A small multi-label audio tagger, trained from scratch: muon at rate 0.021, 10100 steps.
Rows from block 8, named by matrix and row number. Each number is 128 + 24 x the weight over its row's rms, rounded and kept within 0 to 255. All counts start at 0. After the name is the row's rms in percent of the matrix's.
# conv: width-3 conv, dilation 2 (model.blocks.8.conv.weight, 256x256x3), inputs 24-47, a 3 kernel for each
conv.105 098 [133 107 147 178 120  84  86 145 167 155 171 160 149 114 108 110 110  95 116 150 143 139 122 108  99 154 156  41  58 105  98 116 127  95 137 125 127 161 122 126 136 121  77 106  85 114  83 125 125 119 125 142 143 142 152 106 116 122 140 162 100 125 131 145  98 128 169 118 132 136  83 107]
conv.106 106 [126 119 117 106 132 115  80 123 106 135 105 154 128 102 106  98 140 134 103 120 169 110 116 116 165 137 101 137 122 126 136 180 141 161 104 102 125 133 155 108 118 126 127 199 136 106 143 134 106 168 138 107 139 133 145 121 148 137 106 108 101 106 132 134 129 138 169 132 160 113 120 145]
conv.107 094 [121 118 119 122 120 150  92 114 146  94 133 105  91 101 125  78  87  85 134 137 169 114 102  98 141 123 140  84  88 100 116 109 103  96 106 147 125 118 130 154 115 111  65  82 113 152 158 201 104  73 106 110 127 110 108 157  90 154 143 130 107 122 114 127 124 140 153 147 125 167 175 131]
conv.108 098 [103 121 123 117 132 142  95 121 126 154 139 122 117 111 127 118 123 133 136 125 120  92 128 165  85 127 150  70  90 124 133 132 145 123 105 101 134 138 163 124 165 131 127  95 134 163 139 154 136 140 117 132 142 158 114 136 103 165 146 149 149 113 154 108  95  98 151 132 141 107 119 127]
conv.109 100 [132 115 124  90 131 106 157 161 106 165 135 106 112 105 113 147 137 106 107 143 123  92 143 172  97 128 115 115 137 158 156 168 106 150 127 150 110  83  61 116 119 162 177 127 147  99 111 123 127 115  85 166 116  94 104 110 115 194 122 176 151 144 144 168 125 114  99 117 116 133 120 122]
conv.110 107 [118 131  96 132 119 140 145 116  86 102 137 187 116 132 110 136  92 125 114 123 138 138 133 113 129 113  94  94 113 137 141 116 133 159 147  93 129 119 129 165 183 123 163 120 143 145 127 112 109 120 151 114 141 139 108 145 135 126 143 114  98 131 166 138 139 141 108 110 135 136 127 127]
conv.111 100 [105  96 154 110 115 140 134 139 134 125 160 137 107 140 182 123 115  97 143 168 128 179 124  97 143 163 167 159 183 203 105 119 118 119 117 144 152 154 153 148 131 151 137 163 106 102 130 142 124 112 172 122  97 124 100 158 169 143  92 109 114 143 130 128 119 126  92 138 135 130 117 127]
conv.112 100 [126 111  81 124 133 147 130 135 136 143 128 119 100 105 132 142 139 140 125 135 108 130 122 132 121 139 138 114 104 112 118 147 119 152 135 147 255 228 206 129 118 112 125 141 127 167 176 115  92  85 125 114 113 107 150 152 112 131 118  99 143 131 140 133 148 120 168 127 148 132 154 156]
conv.113 101 [132 160 141  81 129  98  96  93  73 152 175 141 146  85  57 139 154 128 108 136 125 131 121  92 104  72 109 137 136 136 101  95 100 130 112  96 114 144 111 115 102 140 159 113 108 157 106 102 115 104 131 194 126 109 163 145 137  82  82  77 161 117 121 139 140 111 133 154 132 118 125  99]
conv.114 093 [143 135 171 120 121 108 163 144 169 107 130  88 116 112 137 132 169 147 148 145 106 158 158 161 107 100 120 156 140 128 159 180 145 104  94 147 148 149  90 121 151 138 189 155 157 127 110 123 125 141 118 161 125 151 123 147 157 111 122 166 100 106  85 125 158 123  72 121  80 103 103 103]
conv.115 096 [176 144 109 121 133 139  98 108 136 134 164 127 112 134 116 130 145 146 131 108 117 137 130 140  77 130 133 120 130 126 134 141 144 128 109 146  99 102 139 120  95 109 121 125 136 104  83 140 110 171 145 136 163 181 104 144 120 155 179 105 152 186 167 128 119 115 132 159 141 104 114 109]
conv.116 096 [136 127 143 117 105  85 110 140 110 112 130  98 167 132 137 144 130 107 132 102 105 141 131 136 149 139 162 104 123 152 141 138 147  88  93 106 156 142 155 134 136 171 149 115 128 142 107 123 109 117 124  77  91  77 127 115 118 166 157 138 122 133 105 126 141 125 119 123 114 127 112 112]
conv.117 096 [148 133 132 105 150 125  85 108  60 120 123 113  95 118 143  63  98  80 140 162 135 152 164 180 103 113 105 169 147 112 113 146 128 138 114 128 155 137 132 102 135 178 145 136 131 104 133 110 110 102 156 106 131 140 129 166 133  85 102 135 115 150 127 141 120 131 130 109 150  99  75 100]
conv.118 095 [135 143 130  72 129 136 142 139 172 119 163 156 111 122 116 124 135 141 138 132 161  94 132 143  67  94  92 173 123 159  62 112 102 128 111 119 138 166 137 140 146 122 180 137 122 146 108 127 139 126 147 138 144 137 135 141 122 118 101 117 107 130 164 110 116 140 143 134 140 174 158 142]
conv.119 101 [155 131 159 124 153 119 114 149 117 109 119 131  95 126 132 167 140 133 145 145 149 164 126 161 157 153 172 132 110 145 129 145 129 132 127 201 215 190 111 117 104 147 142 103 155 164 132 103 130 119 150 170 192 168 129 157 154 138 130 162 111 132 133 150 118 140 158 130 127  90 137 150]
conv.120 096 [110  97 141 102  98  93 159 136 130 115 154 142 126 119 128 167 143 157 102  86  85 161 134 153 123 100 107 157 127 128 156 155 157 148 111  94 131 148 134 117 103 120 154 134 131 132 148 110  98 133 127  87 128 150 107 117 108 127  87  85 157 138 119 108 125 135 106 113 100  98 109  97]
conv.121 096 [120  96 143 115  90 102 148 150  83 125  77 133 128 146 104 107  92 124 148 150 148 114 109 104 120 120 106 122 124 127 103 125 131  99 106 125 153 139 101 161 147 152  89 144 116 155 167 116 118  81 111 106 109 120 141 132  65 116 129 128 168 112 155 168 133 138 127 112 110 132 133 144]
conv.122 098 [ 97  85 119 132 132 119 139 121  53 125 134 142 171 127  73  95 113  85 137 137 151 122 116 104 147 114 109 128 147 109 119  99 117 112 143 163 132 143 110 167 103 121 124  90 135 137 146 144 147 134 105 155 156 140 161 116 101 139 132 101  90 103 135 136 143 128 156 107 114  79  92 116]
conv.123 096 [131 163 114 127 134 112 123 119 144 114 152 121 150 123 114 153 105 103 124 132 151 150 137  96 114 120 132 198 186 179 136 123 104  93 143  88  97 145 164 126 130 129 140 189 177 146 122 109 172  87 114 137 129 127 149 110  92 155 100 127 116 136 156 124 142 155 103 125 152 147 120 157]
conv.124 099 [149 112 119 153 115 139 140 115  93 133 116 137 116 126 129 132 120 144 146 140 144 133  84 107 142 105 165  90  86 115 221 177 144 177 105 155 144 132 100 171 164 108 111 107 142 134 140 124 110 129 143 108 118 144 113  93 134 105 100 111 124 127 124 153 120 131 161 131 104 137 143 131]
conv.125 096 [122 138 113 147 130 124  81 111 101 139 149  88 144 125 157 114 104 111 147 136 143  78 116 127 141 143 136 111 123 119 181 179 186  91 132 117 152 153 155 120 136  99 167 159 125  77  99 109 129 142 125  91 122 116 139 140 145 127 137 150 122 130 108 183 129 165 142 149 126 179 171 161]
conv.126 098 [160 141 128 100 114 112 123 120 157 130 183 172 121 146 137 122 125 134 113 102 116 146 149 148 136 134  77 132 120 144  92  58 120 162 192 186 135 130 128 117  94 154 124 100 110 170 135 130 137 104 122  67  92 107 127 114 101 164 162 139 114 137 112 102 128 101 123 120 149 107 130 106]
conv.127 099 [126 135 131 148 150 154 107 107  93 119 129 183 123 137 102 122 135 107 117 127 137 115 117 131 114 106 114 102  89  85  99 116 123  99  85  65 103 100 112 148 120 104 125 111 109 140 117 132 120  82 118 126 136 104 121 129 112 150 130 167 105 108 115 152 160 132 107 122 119 117 150 129]
conv.128 096 [115 135 106 104 120 109 146 162 115  93 111 119 107 152 108 141 147 144 138 109 110 124 140 115  89 108  95 110 121 122 112 109 127 168 135 141 142 142 158  92 121 118 132 119 115 167 132 105 144 149 125  92  86  79 153 206 167 133 131 149 148 136 148 142 118 100 140 127 151 103 105 129]
conv.129 095 [109 115 111  46  99  93 113 101 134 114 139 122 135 108 117 100 157 165  83 138 122 167 189 154 135 182 162 140 138 111 202 173 107 122 129 134 131 147 170 123  96 117 123 187 114 107 104 101 154 153 166 180 181 162 147 156 144 155 148 134 154 135 146  86 120  99 101  96 113 156 156 167]
conv.130 098 [153 157 157  70  68  94 107 130  95 114 138 127 140 141 141  96  96 129 104 107 118  84 137 167 119 144 107 141  91  74 145 119 118 152 153 128 125 144 130 145 159 150 124 110  79 168 144 157 128 136 147 129 138 114 157 134 107 110 154 138 153 125 111 123 111 117 144 113 117  96  98 136]
conv.131 109 [ 87 119 152 100 107 117 100 127 128 156 127  88 131 106 125  54 166 190 141 128 112 142 139 145 165 139 123 175 139  98 137 135 136 117  99 118 110 134 145 124 145 140 132 107 123 162 132 134  77  83 159  87 135 148 122 108 123  97 122 149 156 108  88 116 159 153 143 129 120 117 123 158]
conv.132 106 [120 110  86 103 120 117 116 111 101 109  84  61 124 117 102 109 155 142 174 144 154 128 158 175 103 145 109 122 102  97 125 137 139 114 125 152 103 153 173 132 129 108  92 130 150 137 147 130 124 126 130  88 126 141 167 122 134 119 123 126 129 120 125  96 144 118  99  59  85 115 139 118]
conv.133 092 [ 81  75 128  98 133 136 124 121 126 128 130 113 124 106 162  52  92  98 153 112  90  74  81  96 101 132 155 144 132 141  88 115  76 127 132 139 147 154 121 136 152 147 116 114 135 122 139 120 132 150 150 128 130 121 127 114 133 135 108 162 137 140 152 106 126 106 143 118 154 131  81  98]
conv.134 098 [ 76  97  95 145  93  78 126 143 112 118  99 114 128 137 117 161 155 199 106  99 114  76 103 117 146 147 169 132 131  98 122 139 111 135 136 134 147 144 150 123  84 119 155 162 162 152 162 174 154 124 126 138 154 114 138 131  76 146 140 124 135 116 134 134  98 116 142 133 124 165 163 153]
conv.135 106 [137 136  91 126 118 117 140 107  84 137 139 110 119  89  75 124 154 162  83 113 161 143 101 138 152 132 124 130 125 145 112 124 181 165 107 145 122 117 153 113 101 129 120  95 122  86 120 138 128 106 143 142 136 125 178 133  96 127 158 142  80 115 125 180  84 113 101 103  92 151 118 134]
conv.136 101 [111 148 102 159 105 160 105 124 169 147 119 113 159 148 146 116 144 121 131 113 106 106 114 173  97  93 102 157 157 141 101 115 124 167 135 118 132 151 133 129 137 141 126 146 160 128 117 145  95 119  96 132  78  90 128 132  96  81 117 151 144 168 140 144 132 106 121 145 176 119 102 150]
conv.137 100 [155 155 124 141 139 152 103 124 169 108 106 138 119 104 111 128 125 179 136 138 130 120 138  98 102 140 132 118 122 143  72 104 137 142 110 115 125 153 128 122 121 114 106 125 134 102 107 111  90 103 111 135 150 159  94 138 156 125 123 117  68 118 141 117 138 142 129 121 101  75 104 130]
conv.138 106 [129 109  93 115 113 112 106 116 122 172 139 131  98 132 117 134 131 171 107 116 135 104 138 143 121 150 166  96 110 144 136 140 113 125  85 100 141 125 139 109 121 155 127 125 155 130  94 124 159 132 158 178 108  97 119 133 130 100  98 120 159 112 115 142 101 115 128 114 114 110 121 106]
conv.139 094 [123 146 151  94 111  74 113 124 102  90 117 154 140 117 100 147 142 110 118 147 134 106 129 110 110 152 124 112 107 141 107 130 137 147 138 161 152 146 122 107 129 112  97 116 117 113 156 134 134 132 102  82  85 115 155 112 109 166  91 135 103 100 158 133 132 128 113 124 132 153 147 151]
conv.140 104 [134 159 126 126 117 147 128 132 115  75  95 134 169 120 146 155 136 113 122 119  87 125  98  93 132 130 134 152  96 121 109 140 184 132 129 141 125 139 138 122  89 101 121 123 142  88  74 126 111 148 106 121 135 111 152 114 135 174 122 114 129 144 131 141 113 116 130 144 110 159 151 123]
conv.141 097 [ 81 140 108  94 110  88 104  72 125 157 149 117 182 109 117  70  76  67 119  81 105 117 100  96 168 130 158 108 113  96 133 155 151 115 123 103 141 129 138 134 141 168  93 114 116 105 118 104 136 147  98 135 138 148 139 147 134 135 144 141 144 129 108 142 116 127 126 142 114 105 111 104]
conv.142 107 [111 146 159 122 151 147 120 137 117 135  91  62 144 105 122 107 133 140 151 128 116 105 126  84  70 137 151 116 108 116 150 135 113 185 138 127  97 119 185 143 118 140 133 141 115 125 128 138 109  89 166 124 116 114 131 118  90 147 104 119 144 126 119 118  79 118 126 134 143 125 122 128]
conv.143 098 [ 92 182 163 130 111 114  94 119 136 170 154 124 139 147 126 133 155 191 148  98  72 111 130 121 151 124 112 174 154 126 153 121 113 101 151 176 134 145 137 114 150 176 114 147 129 133 135 154 104 143 114 140 132 113 116 141 146 102 116 141 146 138 110 127 140 160  90 172 112 123 141 171]
conv.144 105 [194 140  92 156 110 113 140 130 112 117 129 114 108  89 140 140 189 112 122 119 115  63 112 179 170 118  71 127 108 111 149 148 112  59 125 140 154  91  84 120 142 118 161 117 143 145 130  88 126 140 131 148 111 111 119 109 104 159  93 103 139 127 123 119 124 106 173 141 119 126 120 139]
conv.145 099 [148 125 158 113 106 126 132 125 119 116 104 161 127 159 147 128 172 209  91 131 138 108  97 111 139  93 117  85  97  78 133 131 102 135 175 119 116 146 131 154 169 171 136 128 161 143 102 138 104 106 128 140 131 143  91 117 121 129 157 115 121 132 101 138 105 116 111 104 101 113  85 135]
conv.146 100 [129 130  87 105 130 126 120 137 128 118 129 112 137 148 142 139 126 124  88 119 132 129 125 149 199 133  60 129 145 173 140 111 102 168 182 150  62 112 114 150 167 146 107 159 174 121 110 113  96 109 147 106 145 126 100 128 166 131 118 124  91 106  90 113 132 123 118 136 116  86 156 122]
conv.147 108 [118 114 130 175 138  84 155 129 142 151 129 100 131 134 136 108 113 176 115 118 134  83  90 129 101 141 184 124 137 118 126 113 156 120 126 153 153 124  96 106 126 102 147 123 126 201 155  79 117 127 166 134 157 171 155 144  91 129 114 221 173 118 142 156 127 153 117 139 144 198 128 116]
conv.148 109 [135 164 129 142 119 129  97 119 137 134 108 118 129 128 111 152 124  91 112 122 119 113  94 128 109 101 155 124 136 160 147 159 131 152 119  93  78 130 146 126  94 114 102 133 150 129 171 139 153 161 157  98 111 132 128 119  99 112 134 136 117 151 138 144 111 119  96 121 165 118 116 155]
conv.149 100 [ 78 151 153 153 127 151 134 137 102 158 130 139 165 142 121 107 113 119 137 141 122 117  98 124  89 170 144 131 132 126 136 165 172 124 124 129 150 134 102 121 171 138 119 132 105 120 148 125 100 119 122  66  92 120 102 132 130 127 105 105 135 126 155 126 114 111  87 158 148 115 116 109]
conv.150 105 [108 120 105 105 126 138 127 111 125 107 161 123 134 153 120  98 118 122 116 157 129 156 152 145 110 105 103 120 135 137 161 138 134  77 127 135 132 133 133 107  67 155 103 102 170 125 143 130 135 108 107 138 129 131 146 146 160 148 152 153  88  95 123 135 137 108 130 117  64 161 175 112]
conv.151 094 [ 90 142 125 165 120 174 139 113 147 120 103 154 120 120 124 139 144 132 135 141 132  98  82  61 107 111 122 163 115 100 128 129 131 124 139  98 126 134 116 127 121 124 130  98 143  62 107 127 126 119 125 152 173 167 102 132 144 116 121 108 101 148 147 133 153 119 101  98 136 132 138 137]
conv.152 096 [154 139 145 134 166 123 104 106 118  91 125 145 141 152 122 129 145 103 112 112 142  79 115 156 153 149 144 114 136 141 132 116 113 164 140 145 141 120 104 112 135 116 129 144 125 109 133 112 137 182 155  87 128 147 208 160 122  97 109 158 118 111 105 127  88 123  87  62  94 143 138 157]
conv.153 108 [167 150 104 157 171 142 119 122  89 156 132 161  93 106 122 126 122 103  49 105  84 150 144 114 115 106 121 128 153 130 155  93 111  89 120 111 140 118 148 109 127 181 132 129  76  91 129 112 113 101 162 131 136 136 128 134 128 124 131 135 126 142 113 165 151 122 168 154 144 140 187 133]
conv.154 095 [126 106 111 146 111 146  89  98  95 165 182 140 114 137 114 155 141 144 148 174 131 140 127 123 112  83  96 140 150 136 131 140 119 104  84  80 113 107 135 114 131 119  84  95  87 125 120 119 147 110 127 109 127 122  96 112 114 104 167 165 142 166 131 131 123 116 148 134 130  98  66 105]
conv.155 100 [171 158 142 129 108 140 134 118 129 132 141 110 139 136 106  83  99 116 120 129 114 120 148 129 107 167 171 155 155 174 110 113 143 133 142 142 127 145 178 127 127 144 162 183 164 101 180 166 141 129  72  98  96 145 161 143 142 152 125 147 186 160 115 127 139 147  67  92  82 129 124 109]
conv.156 105 [118  91  69  99 104 182 161 115 111 160 163 165 122 111 118 123 114 127 126 133 170 132 111 137 134 131 142 141 134 156 145 101 120 120 119 132  95 112 139 124 115 144 137 131 135 184 113  85 104 131  89 139 102 121 118 119 105  83 104 128 173 150 139 128 132 156 163 144 112 161 168 117]
conv.157 107 [159  96  91 124 102 115 183 162 119 145 120  97 121 149 121  57 103 129 118 126 155 100 105 155 149 140 133 136 126 114 131 123 116 130 125 120 100 115 173 131 149  82 120 128 104  92 129 131  81 126 164 118 146 103 143 148 116 109 127 155 109  91  86  85 113 149 141 139 108 136 137 147]
conv.158 095 [144 166 185 199 141 154  93 159 136 130 146 113  78 128 151  97 118 106 103 123 121 124 108 104 103 144 127 120 157 157 106 124 100 131 116 131 155 127 121 136 115  92 120 137 143 101 160 153 161 159 167 134 140 148 156 142 106 131 122 116  93 116 128 121 120 136 133 152 128 131 129 122]
conv.159 092 [121 157 127 115  99  99 127 149 122 128 131 137 165 156  66 112 148 130 134 118 102 124 102 141 135 120 116 154 117 103 122 124 110  70 101  93 150 116 115 128 137 137 132 138  94  92  85 123 109 120 141 163 141 102 133 112 137 134  89 114 116  88  86 153 145 142 173 170 188 152 153 151]
conv.160 092 [ 74 149 111 117 135 133 120 142 154 169 146 122 131 151 150  69 111 155 173 140 122 142 125 108 103 110  93 125 168 122 147 146 162 104 116 122 143 155 148 101 113 116  93  86 114 108 130 141  93 146  80 156 162 182 116 124 140 174 122 141 189 163 140 155 132 126 143 105 126 106  98  86]
conv.161 106 [ 91 154 136 115 142 117 104 149 133 132 121  98 127 147 110 114 128 148 146 140  93 129 143 161 143 147 130 156 124 136 135 125 120  58 109 172 132 138 136  99 115 110  89  95 143 100 135 136 116 117 113 180 110  85 111 127  94 148 148 141 110 134 130 135 140  75 139 160 176 139 111 134]
conv.162 098 [139 132 174  96 127 108 107 100  87  99 116 117 118 107  89 145 122 114 115  88 100 135 122 116 103 104  92 165 137 149 140 120 121 102 134 137 141 175 136 131 132 116 178 142 171 109 105  96 117 115 113 124 121 143 134 146 155 124 156 141 103 121 115 134 122 141 144 118 156 113  66 134]
conv.163 102 [143 141 119 122 143 155 137 157 133 130 130  97 115 141 154 137 131 112 133 110 118 158 148 129 124 114  98 148 150 131 112 123 165 135 143 117 107  99 116 139 119 109 168 131  96 139 142 162 145 158 149 146 136 111 108 133 185 128 142 136 181 138 135 103 117 136 167 170 148 116 153 117]
conv.164 100 [126 108 112 119 128 118 176 149 150 133 136 111 162 134 124  99 138 168 158 116  87 131 164 185 129 137 141 208 176 189 137 129 119  79  98 111 130 136 121  77 144 107 148 138 145 109 124 113 108 110 124 148 105 150 123 134 127 110 102 111 148 145 141 146 129 113  94  97 108 144 152 138]
conv.165 094 [ 83  93  94 136 103 125 121 150 134 113 130 127 146 144 127 103  95  99 144 123 118 167 173 149 130  85 101  98 128 114 120 124 127 196 160 164  99 133 157 121  96 161 111 131 102 117 116 115 104  63  41 135 154 157 163 173 139 145 129 105  97 150 125 103 123 140 152 168 111 166 136 142]
conv.166 093 [111 147 110 111 135 114 152 122 122 144 113 101 176 129  96  89  87 142 123 136 154 135 163 128 126 125 111 122 124 132 117 156 134 133 168 161 123 123 137 129 137 135  86  84  81 101 107 161 131 135 118 134 140 149 138 159 132  99  94 109 105 129  91 154 117 113 133 139 175 118 118 137]
conv.167 104 [115 120 123 128 127 142 121 149 135 137  95  81 161 170 136 138 133 111 105 148 130 132 110  92 138 131 110 157 130 158 148 100  84 152 126 112 144 137 117 127 113 122  96  97  81 117 149 127 171 133 158 145 149 125 143  98 141  71 103 120 105 140 160 154 122 136 126 120  87 173 120  91]
conv.168 095 [145 159 168  94 119 125 171 115 103 118 110 125 140  59 108 126 113  98 121 123  92  89 111 109 146 125 165 102 138 102 114 157 147 152 144 136 101 136 143 103 126 142 158 168 154 105  95 133 153 140 166 127 103 143 129 119 133  90  87  91 147 151 125  98  74 116 133 127 154 102  97  92]
conv.169 107 [ 86 151 114  93 121 126 120 114 132  91 101 112 128 115 115  80 111 155 103 115 137 134 125 149 141 151 160 138 104 112 120 109  95 134 107 121 152 157  96 142 174 136 155 104 116  91 161 149 112 107 148 124 126 157  97 130 140 102 135 165 134 101 104 125 147 124  90 130 114 146 133 160]
conv.170 094 [118 127 156 158 164 151 182 102 140 115 138 157 123 126 135 144 150 103  93 110  97 145 104 115 123 130 111 138 131 137 143 123  87 117 121 134 141 149 127 104 112 105 104 132 114 163 152 115 116  85 123 130 168 156 116 119 145 132 143 128 147 114 119 124 106 144 169 124 104  82 108 117]
conv.171 094 [109 122  75  86  91 116  98  96  80 112 135  90 111 109  84  90 106  77 139 106 140  62  89 127 137 129 151 193 153 153 141 164 132 128 124 173 122 125 149 111 115 157 100 135 146 119 139 117 180 138 124 167 164 138 123 158 180  72 123 115 142 123 121  90 110  95 106  81  99  83  77 128]
conv.172 100 [139 166 129 127 131 127 125 125 127 135 126 131 178 153 160 143 160 115 142 116 114 152 111 115 133 123 127 106 108 148 123 135 149 162 136 135 108 134 183 136 119 100 167 131 116 131 134 108 151 139 142 165 138 123 143 114 101 151 121 133 123 110  97 164 121  93 114 130 161 111 127 128]
conv.173 102 [165 153 143 123 134 152 134 159 169 138 124 119 123 145 134 122 139 139 138 142 122  95 118 126 155 142 114 113 125 140 117  76 122 183 139 113 143  99 101 106 119 142 132 107 106 139 116  97 141 142 157 170 134 140 124 110 126 156 131 142 135 140 127 147 135 122 112  91  94 113 132 118]
conv.174 101 [112 184 129 118 107  86 120 147 158 102 152 142 128  94  74 111 170 122 132 132 106 104 110 148 132 117 153 135  92  92 137 123 143 174 160  93  92 122 155 125 145 158 155 140 116 115 190 124 101 114 151 212 156 106 149 124  69  97 110 155 128 141 144 112 125 119 130 115 117 112 102 101]
conv.175 101 [133  92  79 171 155 124 126 127 117 131 159 162 172 152 103 139 138  98 112 110 140 139 118 138 144 101 130 146 153 136 150 137 120 109 152 142 109 126 108 121  98 128 143 139 153 150 138 162 160 155 125 159 141 120 149 123 115 132 151  97 127 123 136 115  99 125 122 110  96  94  98 120]
conv.176 097 [104 115 132 106 119 133  99 125 127 142 156 176 157 131  87 125 126 134 126 116 122 129 137 147 134 114  96 146 151 135 132 147 132 101 167 124 129 194 199 114 121 106 142 157 156 127 136 111 100 137 134 123 112 136 153 122 108 113 151 109 182 149 104 143 150 143 122 138 108  98 116 166]
conv.177 094 [102 162 178 111 119 134 125 146 172 118 144 108 141 136 144 160 158 148 109 129 143 113 145 103 132 128 141 152 146 167 114 105  86 119 138 115 149 160 174 112 102 115  95 108 108 129 142 146  79 112 115  85  67  70 123 136 144 143 149 170 122 119 106 125 128 133 119 132 109  97 127 101]
conv.178 097 [160 147 107 144 121 130 118 139 130  74 130 115 129 108 129 121 149 135  92 118 146 127 116 140  57 101 125  74 104 135 146 121 124 134 135 134 136 115 143 125  85 105 117 115 113 107 145 126 124 135 172 171 158 133 159 140  96 110 123 130 104 146 135 126 165 102 116 142  71 131 122 182]
conv.179 096 [152 128 107 116 110 129 135 133 192 111 157 104 133  92 130 110  80 116  93 128 149 138 110 122  99 118  98  59 101 103  95 118 143 134  97  78 119 105  73  84 124 117 116 134 148 165 117 120 179 176 176 141 140 113 134 164 110 168 129 138 102 126 150  95 116  93 126 128 130 117 103 129]
conv.180 100 [125 150 159 121 142 127 135 117 130 104  95 117 111 154 118 137 135 118 130 140 155 136 131 134 151  99  57 162 153 141 138 122 136 172 171 124 155 138 122 126 108 107 135 110 111 136 128 132 165 115 127 168 131 133 150 157 114  77 145 164  89 153 174 166 146 143 142 113  86  81 110 114]
conv.181 104 [115 120 115  98 116 174 170 125 128 103 103 124  87  85  87 147 139  94 151 125 112 180 144 126 137 111 139 147 117 116 159 151 174 106 127 147 121 174 124 121 138 164 104 106 106 147  82 108 129 180 190 114 129 118 113 139 144 172 153  98 131 123 119 148 127  91 153 149 125 151 132 170]
conv.182 096 [141  89 121 138 105 133 128 195 174 152 132 140 162 160 151 118 111 154 183 120 136 120 140 154  96 127  99 162 167 121 141 113 139 131 112 104 132 143 132 130 117 103 114 132 145  99 132 108  90 132 113 165 157 165 131 113 110 154 197 157 138 141 125 153 170 139 123  91 150  98 129 119]
conv.183 098 [140 109 134 142 134 123 109 152 115 128 117 152 119 122 130  96 127 142 140 140 125 113  76  63  99 134  84 133 111 111 111 121  82 180 162 114 140 109 109 137 130 103  56 107 121 111 125 156 109 119  95 178 121 130 160 118 101 136 133 104  75  96 136 117 104 127 149 152  96 142 136 106]
conv.184 099 [ 92  94 135 101 106  73 108 111  88 134 138 160 148 124 103 111 140 157 125 142 144 134 118 128 130 107 145 128 128 104 155 118 117 136 113 147 124 140 129 121 136 125 136 145 117 119 124 134 127 105 107 106 119 113 118 131 132 120 122 184 117 118 138  82 120 138 151 125 140 170 135  93]
conv.185 103 [124 102 148 115 127 109 113 134 138 110 124 174 137 108 132 127 126 124 133 131 100 146 116 111 116 162 166 101 101 119  99  91 106 123 123  92 112 106 139 120 114 102  89 112 142 121 115 132 102  66  98 120 111 127 185 160 151 129 104 113 144 141 127 121 139 145 149 142 173 146 143 167]
conv.186 113 [ 72 124 161 103 148 134 141 127 107  71 148 164 128 110 112 127 103 100 136 125 121 144 151 100 152 125 128 133 145 149 100 101 158 129 114 122 119 154 142 153 117 120 119 115 132  77 145 161 144 125 128 129 108 107  91 107 127 130 103  84 124 118 116 132 127 115 121 139 106 127 118 130]
conv.187 100 [111 129 189 152 132  94 124 168 129 126 114 128 165 111  70 169 141 139 125 155 127 107  99 150  91  75 109 125 119 120 139 117 114 149 107 116 125 142 135 157 161 182 113 109 122 122 120 104 140 126 104 164 106 121 137 119 106 136 127 118 132 156 147 129 143 146  80 140 150 120 107 142]
conv.188 096 [136 114 115  82 108 114 142 129 108 116 110 134 110 128 158 138 146 112 126 165 135 127 133  89  77 123 148 101  90 132  94 110 100 130 127 104 150 139 104 139 138 147 114 120 110 165 111 128  98 152 131  99 106 105 172 100 152  93 121 139 118 128 149 121 119 101 138 104 121  89 136 161]
conv.189 098 [132 114 160 191 144 153 161 106 119 123 110 104 153 122  92 140 109 135  78 100 114 142 134 121 126 122 108  92  92 131 169 116 118 133 105  80 136 131 142 115 133 144 107 113 163 132 118 111 137 119 122 203 189 191 128 152 130 122 107 144 118 118  89 110 123 138 105 108 122 147 171 120]
conv.190 096 [157 121 120 161 141 128 105  97  81 127 134 109  97 116  90  92 129 135 135 164 134 116 160 162  81 117 120  78  90 112 137 138 132 164 140 113 138 142 144 119 106 135 120 137 117  99 127 110 124 123  88 109  79 133 115 102 135 138 128 154 157 145  88  89 113  95 154 122 113 132 158 149]
conv.191 094 [127 159 149 144 128 153 153 136 124 123 149 101 122 135 101 182 143 152  94 110 160 120 106 102 151 143 121 146 139 126 149 128 148 152 114 129 122 130 149 168 166 189 121 105 114 144 155 156 111 117  94 151 133 146 169 159 126 140 124 139 103 126 128 143 165 143 164 171 157 127  90 112]
conv.192 100 [125 150 163 136 115 131 140 156 156 133 154 132 133 142 141 123 137 121 113 120 127 141 137 160 125 127 119  97 112 114 133 146 125 170 150 128  69  96  89 164 153 140 122 120 140 133 144 117 160 123 120 177 143 135 191 146 125 114 118 121 135 157 132 130 141 141 101 102  68 106 135 131]
conv.193 097 [135 143 163 147 180 129 143 126 143  95 111 137 130  93  87 129 132 160 111 138 135 121 126 124  82  88 120 129 116 117 142 155 135 134 100  91 126 148 126 110  79  78 164 151 139 151 153 155 109 136 123 145 107  91 114  96 100 113 108 113 118 106 132 114 100 118 169 112 167 137 118  90]
conv.194 102 [123 102 117 138 113 107 149 134 132 113 142  93 121 141 148  93  94 144 150 169 115 132 103 128  94 106 190 156 130 105 146 119 109 108  95 130 130 142 119 122 140 130 137 120 171 130 138 136 172 190 166 124 103 114 148 120 117 148 121 144 143 150 142 140 120 166 119  97 100 132 159 167]
conv.195 100 [163 136 140 197 148 128 118 153 133 114  94  92 161 120 123 108 118 124 141 124 102 139 134 158 133 123  68  78  66  70 140  99 110 105 105 118  76 116 130 103 127 118 101 110 107 159 145 101 118 144 136 208 134 106 137 130 149 143 141  86 117 105 101 118 116 112 120 132 154 121 103 143]
conv.196 112 [177 133 113 162  99  87 137 107 134 132 128 121 142 138 154 111  91 135 135 123 142  81 116 159 118 140 116  86  89 135 110 141 162 107 124 146 161 111 108 110 161 176 116 112 144 151 109 112 107 121 143 116 140 143 162 132 114 127  94 113 119 153 139 172 134 137 126 131 121 115 128 157]
conv.197 098 [118 110 167  92 126 145 154 123 131 120 151 139 135 105 104 137 117 120 130 108 101 100 107 131 150 110 118 141 119 125 142 106 123 121 104 131 133 106 126 118 120 131 163  98 104 167 150 148 114 111 116 157 184 186  64  94  48 129 111 153 123 121 107  43  74  82 172 123 125 138 129 122]
conv.198 096 [ 84 131 121 131 110 153 147 141 131 124 158 160 110 109 129 177 203 155 105 108 114  91  86  84 155 163 133 112 122 131 121 109  96 164 118 177 125 126 144  92 139 127 141 126  94 105 108 124 137 145 136 137 146 119 122 118 112 136 133 110 107 100  96 125 134 110 110  93 125 123 144 144]
conv.199 097 [ 91 108 112 135 133 130 134 126 147 127 132 116 123 128 112 115 106 137 142 131 164  70 140 124 131 121 136 130 139 127 146 133 156 138 153 173 201 249 175 132 119 142 104 154 172 124 142 145 135 100  98  99 114  81  83 114 123 101 106 121 190 180 166 151 150 161 137 136  85 147 126 127]